From a checkpoint of a small encoder-decoder audio transcriber.
Data: trained on strings of digits, spoken by a formant synthesiser in many voices, 39062 training examples, 3.3 epochs.
Rows from block 2 of the audio encoder of a small encoder-decoder audio transcriber, named by matrix and row number. Each number is 200 + 40 x the weight over its row's rms, rounded and kept within 0 to 999. All counts start at 0.
Before each channel's rows are labels from the 100 clips, of 14976, where the channel reaches its highest value: "lies over" is the class under the peak. Only what is clearly more common there than usual is listed. The data: strings of digits, spoken by a formant synthesiser in many voices. In brackets: how many of the 100.
# conv: width-5 conv (encoder.blocks.2.conv.weight, 96x96x5, each kernel summed), inputs 48-95

lies over: /f/ (44)
conv.79,177,213,149,229,168,184,211,186,190,165,181,164,217,205,207,189,128,214,200,164,126,206,186,225,230,155,197,221,226,204,192,188,118,222,137,211,185,96,125,126,178,135,133,214,146,217,184,196

lies over: /f/ (75)
conv.69,183,182,252,171,185,225,271,210,144,225,193,195,238,125,179,213,226,183,206,201,198,204,215,197,222,226,237,245,185,213,239,259,218,254,187,189,195,241,267,332,186,192,216,184,266,271,228,201

lies over: /t/ (33)
conv.44,176,66,146,229,216,232,230,186,139,265,171,221,214,249,138,212,218,245,187,172,191,248,165,117,167,257,178,155,136,150,197,181,206,189,198,135,162,176,166,160,198,213,165,189,208,188,204,133

lies over: /t/ (39)
conv.54,199,250,252,177,258,232,211,233,180,173,234,215,200,178,256,208,170,99,208,122,260,221,271,207,189,206,149,202,165,160,119,247,229,188,193,156,247,198,159,199,244,256,234,219,220,272,210,231

lies over: /s/ (88)
conv.37,142,141,239,175,208,233,240,221,143,199,189,177,190,166,175,200,240,164,257,145,288,226,221,199,183,238,221,271,161,143,188,233,213,208,226,168,151,234,284,224,279,162,218,222,263,192,171,172

lies over: /f/ (54); /t/ (43)
conv.18,220,111,133,157,185,159,145,158,131,217,219,145,150,224,172,140,196,173,182,224,163,149,191,124,226,134,208,204,250,179,194,211,140,160,201,140,187,137,148,133,147,115,199,156,189,227,179,181

lies over: /s/ (100)
conv.3,164,91,179,142,200,198,185,170,191,204,205,173,198,204,157,203,263,215,199,153,186,197,162,163,130,245,201,211,143,79,153,246,192,193,253,129,105,206,216,225,206,160,171,225,276,161,197,274

lies over: /s/ (99)
conv.29,194,84,151,159,194,189,238,199,185,229,190,204,197,192,180,214,229,170,244,140,201,208,189,120,151,244,221,194,73,112,117,225,203,249,253,129,116,166,185,152,222,190,201,260,252,206,189,217

lies over: /s/ (69)
conv.72,166,160,183,139,223,227,233,155,199,245,168,211,223,186,122,250,242,184,222,179,135,224,184,182,136,228,223,192,121,151,194,229,196,260,206,110,129,171,236,187,222,200,182,203,185,215,171,229